{"model": "audio frame classifier", "n_mels": 80, "input": "mfcc", "output_stride": 4, "activation": "silu", "beta1": 0.9, "ema_decay": 0.99, "batch_size": 128, "lr_schedule": "constant", "weight_decay": 0.04}
Rows from block 3 of a small audio frame classifier, named by matrix and row number. Each number is 500 + 40 x the weight over its row's rms, rounded and kept within 0 to 999. All counts start at 0. Numbers have three digits each.
Before each channel's rows are labels from the 100 clips, of 14976, where the channel reaches its highest value: "strongest on" is what is common among them; "loudest" is the band of the loudest frequency at the time of the peak. Only what is clearly more common there than usual is listed. The data: drum patterns on synthesised drum kits.
# c30: last pointwise conv (model.blocks.3.c3.0.weight, 192x192x1), inputs 0-191

strongest on: clap
loudest: 1000 to 2000 Hz
c30.125:517521543553502519501400544486465455535478568480521474461505498434485440494447460504501496532467499483500435480552514459461467516578486447457463430533565449481465497448412471535491498470519396483468414509471448468534510437447470499489503482408396492487383408560503520484498527456490493432390498459497420543457522474530497577530530520498429457493524498454471537491475499517518513449476498499488509536491456491497511509510509537475460550496425525486480503513481443513529494448528470501537529600503522494454450528485542468556505446506516465514534501492560489444489502464437557494

strongest on: open hi-hat
loudest: 4000 to 8000 Hz
c30.106:515468501528383485486499396496409467537474488482523479500325487422472524455468471505420489438426456469547515427530523479463501360534579505523545479544470484510493464469441481481511453481503534489485452497522518476527459451468485429473475463542489492517482464532457476489480430535573526430509471504501498459474541461533522508520495371472501496550444482479469473488509515469445424521518546457461434427518496468520513501484526466466508507504485494518490555497503488434496516518503511550484485486525485478458491461427504416472481517483472447487497485482490477522470439482489538521

strongest on: thin (high-pass)
loudest: 4000 to 8000 Hz
c30.155:529504504460533555453469469580548565441542522536575509442536517471548433543554498526551500570520456515548504433489535510529586524534506488523521518515565564499547458488478539515480523479424516519443415506447446456469517466517522538549531475476460492538473561485494423408526475500540471523472499494527501498515486481488501547516415386467500416510534471559506444503505402551518499439582529566525435519512451476533500544509471534446480509481521476479493460476499457520480467472501461524510446462440458457515437488482549489549489472554511454518445536429532457466527478537445545491

strongest on: closed hi-hat
loudest: 4000 to 8000 Hz
c30.121:566519464457546660486432536545593452372514486495522548558533555502527466495439548565496542400568370520466432496585486532552514495480510517459479498487436503464449503491567474431500548519518416527461457541526453473496490575492387469485480503537425481494481551506480454516506459497507498465525501451435419439553526452528499490489462460409495516516507477490553482514529487551525512507479543488513502482516488476523511515562473529535498508516539477512506493483505505526464511531497508507528481430496511531496534482462477457486478499553522528443507487492488495505461513467494505510

strongest on: clap; four on the floor; march
loudest: 1000 to 2000 Hz
c30.187:501489506538553438506506488435483516520503483502520511464515533393504554526534521538521468462572473484470565506510481511512444495483505493501531466479403475507608555501511439444475486486493503511516402381477452553482460443534484458509522465491517476525503452511492495586482444478503535434494498470499490460411520542505501508500466513407520451514432538472515502499599476502487424496487506542469471473513535526575537519527472472473444500437531484532501483449534511425409458466536502535440469462526564490483508449479461537539362526535440462489482483504503486557488495448442480554

strongest on: rimshot
loudest: 1000 to 2000 Hz
c30.107:467436593487416487487450470523518448475500465509528465496393459459470517530409509463373429460398539537466473470585337463504460409482490501485501441562458485534492455501520538494497518507454553548493508536500493488518467486511531538408538479522523528445559468542516435462457527517475522449455526495450472489516479503502514543522515506502515517562486474502523471460489461533496462444483509517478460545542446495514447523446495513541516529497521512499547505473428504454499529502524477512453470426484500550453501497492460470528542517513534564468510471389547511485527522549509513504

strongest on: open hi-hat
loudest: 4000 to 8000 Hz
c30.54:487484412539441465563528509543513487582529427516595493430433493524502500479482492475469535430457507506573565481500563481468489424512497514514557465543555448523468503505454477471476459452506515492501476498468499492453513484503502526499426457532514447518424418477530564379486489497506485441449434512412530438432514517509475456503542503515516528575491497531463537470473504515449509444502539572447426518487460563523428489559438469531508481496472444491522404488492452489470496505466501547449502513463508492457533428413532464531451491547490545509531506464516489531494510438505536454

strongest on: clap
loudest: 1000 to 2000 Hz
c30.19:488477500549525517489527533533451421523431507495418522422487457547498475528579495496474496532482451450474518475549475536506521426513505544509508520478597548480486494496519450513490492532546511473545421491493572576462461507522589493483543467468533485534442456431461544494464549450536428505458485489553458530402493522524530547515469553558452454534463490451517557507499469457543477481510450556491546494438514527524540487521509414541500552430418532454506522481508443527545524536553519525458487480498433495442517419462544489416472508519539489493512446453549446519532435494429508458

strongest on: closed hi-hat
loudest: 4000 to 8000 Hz
c30.41:504511528459459513468507413491477472454468446545481447488464514488399407485498539507521522368481433498516491402522519419410598495516502503533484452520503428464462498499473493572462471506551558518469441553479542554521496499521456485522438464530433477514530573507511471472447451505500538393469487571461430504551491500498524492533440483438482530467491474459492407504515467506414437439517530502432516514480494469525503556518508446501557480544506481505447523475498500487501504453532445530499498521532510523505469422498453549481462480530440473451534514520534469458488512524494463547

strongest on: ride cymbal
loudest: 1000 to 2000 Hz
c30.92:448523538509509477587522550507459443518512492515560502497484471563530518558514438611512478398445476443590483466469563452494505447480465467450504472519502543488468543444468457457548564455547410541519574444466430470431456531469430505514462544495449521462448449545441569521566449522499544462513560500416507487503474428423550476437524532482520482539502460527462502477474500526474474481530516506403511525477492473461548479497472481453482488415493498536536468517471484484456449455535472530480535528530459473512476515510485507422529553471534529494478498554504543540498514547504476477

strongest on: clap; dembow; breakbeat
loudest: 1000 to 2000 Hz
c30.20:499441578548565498549476506465471453563465496545432519504529512485500502524490462556422484498528501524500456478479554467490506454484555429533509486431519535513496468587518439454503532442508507599540503437476504548483467528498579476484545443539435481566505516514465575495532521547555462531551440507481500461498543522468517395514507578410450497519498480495489500442449436431420517445463462462524485530479539524519460473550490525450506518471454511516479506459526492436537512499551525531501467520497542443531524545474512466407453551458521518495512463531566472600452468471508563526

strongest on: clap; tempo: 160 to 170 bpm; dembow
loudest: 1000 to 2000 Hz
c30.129:522393521539453455557499547412458536524482524498503450511481543477427495454504514446464469513437460467462543471472523493532519423444472464503458484508491503491466474539490516519446506538547469501565429501424501529520513492543566498442517410469476480475448472505484540470485492448513376468475517470478454535538583506431516513443516545475482497468479485469462459508529476522448463479465454508429548497452488462478487517485492503483366490485525510483468439529494529524497519472504345501508514539501507485488514480507451490465533516496527544479529419439523499539471489494469361517

strongest on: low tom
loudest: 1000 to 2000 Hz
c30.49:482490537464519505449492527501483531546435516565529533461501489487510501502520473523498571509582507491477549432494475531524552516454536509553513542482515520492491496554572489449480499523511509512489473397553474520525423508480523478543498459533508563495582520493486482550410449517549508499479509514476465449445474485444514445410473503483451439472479469501444432516507487455427495427496530474545533398508486490489478508461471455446509476528465494480443529391523508506532492538471551526443469408549534436461410499520533469544426555547443544411473488512466503473498418525460436454

strongest on: closed hi-hat; shuffle
loudest: 4000 to 8000 Hz
c30.50:539511491551516510543477484513490486524516521544506429500510417517572535500482525527514494541490526482506487501481540516465505489504480521550546512493486383480461569535462493517517512431568410539442509439529474493432386544497478490569455495550474481486540544457464498532388474511513503509545521553594529547523546484429512428489574487475540483487506484375406506438505513504499465505547481498486493500454530428477525457447505438448548450485473519521487492519473496463523432513527516546452432485538458430508437462493546512524479480536507504511414502432462533538471522533504506429

strongest on: snare; ride cymbal; text has "noise"; breakbeat
loudest: 250 to 500 Hz
c30.117:477505489565532508519486528495518448563490445487467430486500534461497525458421477470539548503490510532474430506500497489552476475500511552545407464431519518393510541568547480502483515476501514491539553378463541497485510447488541445467496500501390538513531488469557451492541457562551481465525454569496540461430476540521517432531471439443500511506530504495501449519492478476513545489560491511467456500454503443494460514460410502518477472509498522475513531512513478462487425467513529519543442494491590552547550498462524478481321532455474493534502460507424509531521509469513472517

strongest on: ride cymbal; tempo: 150 to 160 bpm
loudest: 4000 to 8000 Hz; 2000 to 4000 Hz
c30.180:482462405510506512451455420496532444513459426488569459502507476445510556481423410473507426471500542565541472511474417548444543534543508489484461468493510516534518426556504532502523462474513532575441474525542447539494567538472463500554509459546519516474477535470506417515431505471456524450462561482522461511461482513512497501531459502441475475495482507419461467509527541533446488452434464557455546478555537515480517494561393398466497512494545479511500531495450418475508546472535469476518509509499452454534547461523445437544488544552487481453517519408516480507464519526480467494

strongest on: clap
loudest: 1000 to 2000 Hz
c30.23:519469488522572522485535515546530510518424562488501528435511490503510520554437396551516456454505511492456490498502533510554474529524476483534509509508560478570540558447440562567521489543506403534494519494466449469482510501507523524518507471486506559508429504572543553480522462393526520499455529481452535518522483424480497471496534554547497448521527510506470503470420494505522480408503496510445537531494452513424398430514462482513459500507477504464545535431458506552519565454547480560560468575410467453497529535520491551443547461490549504560418482496554535463491549512459495473

strongest on: closed hi-hat
loudest: 4000 to 8000 Hz
c30.181:545471494492514593429463518594542476392486532541522422493469555412515518494551509571496590517544474526450498529585524514460530471456522502467609466418477471442546539543521483535511555492578492531497506535529511575584474532532485508520501526499577551495487501532496500534496572491534529503483494515505488472536587550524477545533474440594533480502470512452477562518499441524536519398495503505514500486461471449501585530532540482501547531574527502507515537505472532522533518534567456488534516436505554491535529560544526536507477527513484516505546493496508518564474527523460467525

strongest on: march; tempo: 140 to 150 bpm
loudest: 250 to 500 Hz
c30.174:479504498468511476525458529491460428550491516527525494536519542456536534549528474553523470466539467473537477591501527520512499554485481467541539504494448561508507505553492511483516499538539504530445513402464515448489414495482485481524407480470405475443450518529455472543423459540523565442468475553543509437500404505502470463519538443389468467520439474469471481477581469472496449442522540461369489483541526455505476500438439461476511449476475451549548520478516521502488436494529513493492494495570545479492472472471520558497419501449475467542481525497457434523433529484438505455

strongest on: cowbell
loudest: 500 to 1000 Hz
c30.59:535535522470498504514481500429522529531542498505533479462555507468481570455431507458492460452499463500462486462509517537452487477527462503442515500480523414453494551447457520569439512430510468471445492579507468486526508493514469495478520474447470517509403458549487458478425482402456415488436526475477432569465508495517554513504583485465440448459467459474440510488504544487453429542488435549488508519399509516511493495462490491504430490439535487496445485514451412456499554465461510564431439456477561485492449433477452494454457465456538448493497473505433511511513437464528523552

strongest on: reverberation; text has "room"; text has "reverberant"; rimshot
loudest: 1000 to 2000 Hz
c30.60:483480536520522492471457480497517456529484534508480565512506415518492526543496526523450455485447466496454535515506522465533473468542523521531447529470570515466513482520463391574470476482517482420513524451502536476521520441496510499578519429428431462521418393558463553434498554399513424528547554522519495512454574511494497463458516538562465568484503501482512595484512510497515442495468407547523544539482417512485546478503507481497441496504475476489430516467467515445560496472540469456507479444469581468510528460464489511458405471488500520488478460513555494530477446433495452506

strongest on: rimshot; shaker
loudest: 1000 to 2000 Hz
c30.99:535495523444481518514500533480365468502466436561476531483472542480393403483510505480499480416477452434494484389517472425512436458524445520536499488528507488434507432475489470524421502408501481497472483483490522506497548553487494454472492500508431531448513540554513449476485425531521514484451481501465437532431530509550498529493470456438454413477448512478543521504508425460493525456549473478367453496465469476496489515498503443497543522513501457523484460467518485476477502473463530532445479459555505566471444495498533491443450527489459453504514516489514439508495420560486531520

strongest on: thin (high-pass); mains hum; clipping
loudest: 250 to 500 Hz
c30.77:567541500519515443497541457423401530534481443450477541559556508458422522551547531492517439497490441497524537485392440492506537506510505534503552471474505473469512498513474449486477451409578595521442458444495544556502472515500466507555420534501488435484521484530493468472494509494419508521513478505464531461507522492464512401517461469391458481509494429539500444462516573455454454543472484454484503538531527523465513511507430522456521476518565519516507470510461497527539463442489416508480569532546412451500462524525440556518516502515507474474514459466528415495493515540508520478

strongest on: closed hi-hat
loudest: 4000 to 8000 Hz
c30.52:423433534465533445501476447491476539472507465438522475557492457537574529449448531502471449489477515552446579598501489477510473526569491505420495434429461480505518545484488474510524440518416506544478513495458508438470504463421487488483508485500523541501525451480512477458561570499543462493492471500516497504528490512510530521560486504470473497539534504463527543532501529511519402513471448525544541477567416585533497543521463428478535513488466428494493479482526485461400483473508487500547448527469611509504574550493475533484439557491515491457548479530478533524550508473422593572

strongest on: cowbell; closed hi-hat
loudest: 500 to 1000 Hz
c30.2:537432350509463546407533438554542594480476507602538536503456493539521522488564462465456542491501532502504442503508527472548456470512516564458485563497454521487474480506520577456505440524510539535419465510518474520453478557476503528452496530508471470476507501469520428571479453490472530464543500484580512519513514432473548470508516425517473526506537458454517498458502459513466496589510472451599514468453531421522493456472559475456501456422543492512517471476479507466488495528510502519479516427532535512561486527488497441485493533485500483566470506496427517518425456508500519404

strongest on: clap
loudest: 1000 to 2000 Hz
c30.86:460486525496552376486520512433523500512447505420494476431526544532494472511538444539497429482515469465457525505550538518449474508480476475461566553417514472479477452518500518464527432502540490512483456504478501511521535482488537573475566479493506490499436469467522549490500521459459481499475504514491535502445499572430458499454498544511466474551513541382448494524568477539495469547517480487420465527452516440526483455498412417422479507470515544506492471522430436453471522468510506533504440500475488428507568476503415399478516547493514504537454382465469511567499490494539474478

strongest on: clap
loudest: 1000 to 2000 Hz
c30.83:520418579486532518492481511460503520457503482570496466494456525490515473467481504461467560510479516488477512473488524480469487513478530465513492485443538571444487433580493522532494516456529488499551509450516499477443528461545577485543509515464490495535527505489472557552457515574573440506502490472511508542452580451487522416551438504415533423487572444526528444449428457510492504436478442519521489468479499493451497512498513498491453489482477448526470595522536517446470433564525522556471511478506504475527487431491484536600452549459506438519482511588557486556403465388477500552

strongest on: closed hi-hat; high tom; cowbell
loudest: 500 to 1000 Hz
c30.53:460510436471544469512546442527501568476459541501549546460525496558431467536560543466448415512497505383471509456539443483512518468545534501508529526469478559527542516496463479460497519482515511531483470409514510533534479465492441499534448485486575492480511448472500470480499525515443551520467520503498507453561515500462526518426490565507470402434502517443468487501536529476480535513541478411532543582510455469451533581542536447434525486473528515538555508465443406592552557426542516531474576478543468473451464512542481521568516522474497537487483448432467505512468479519477511454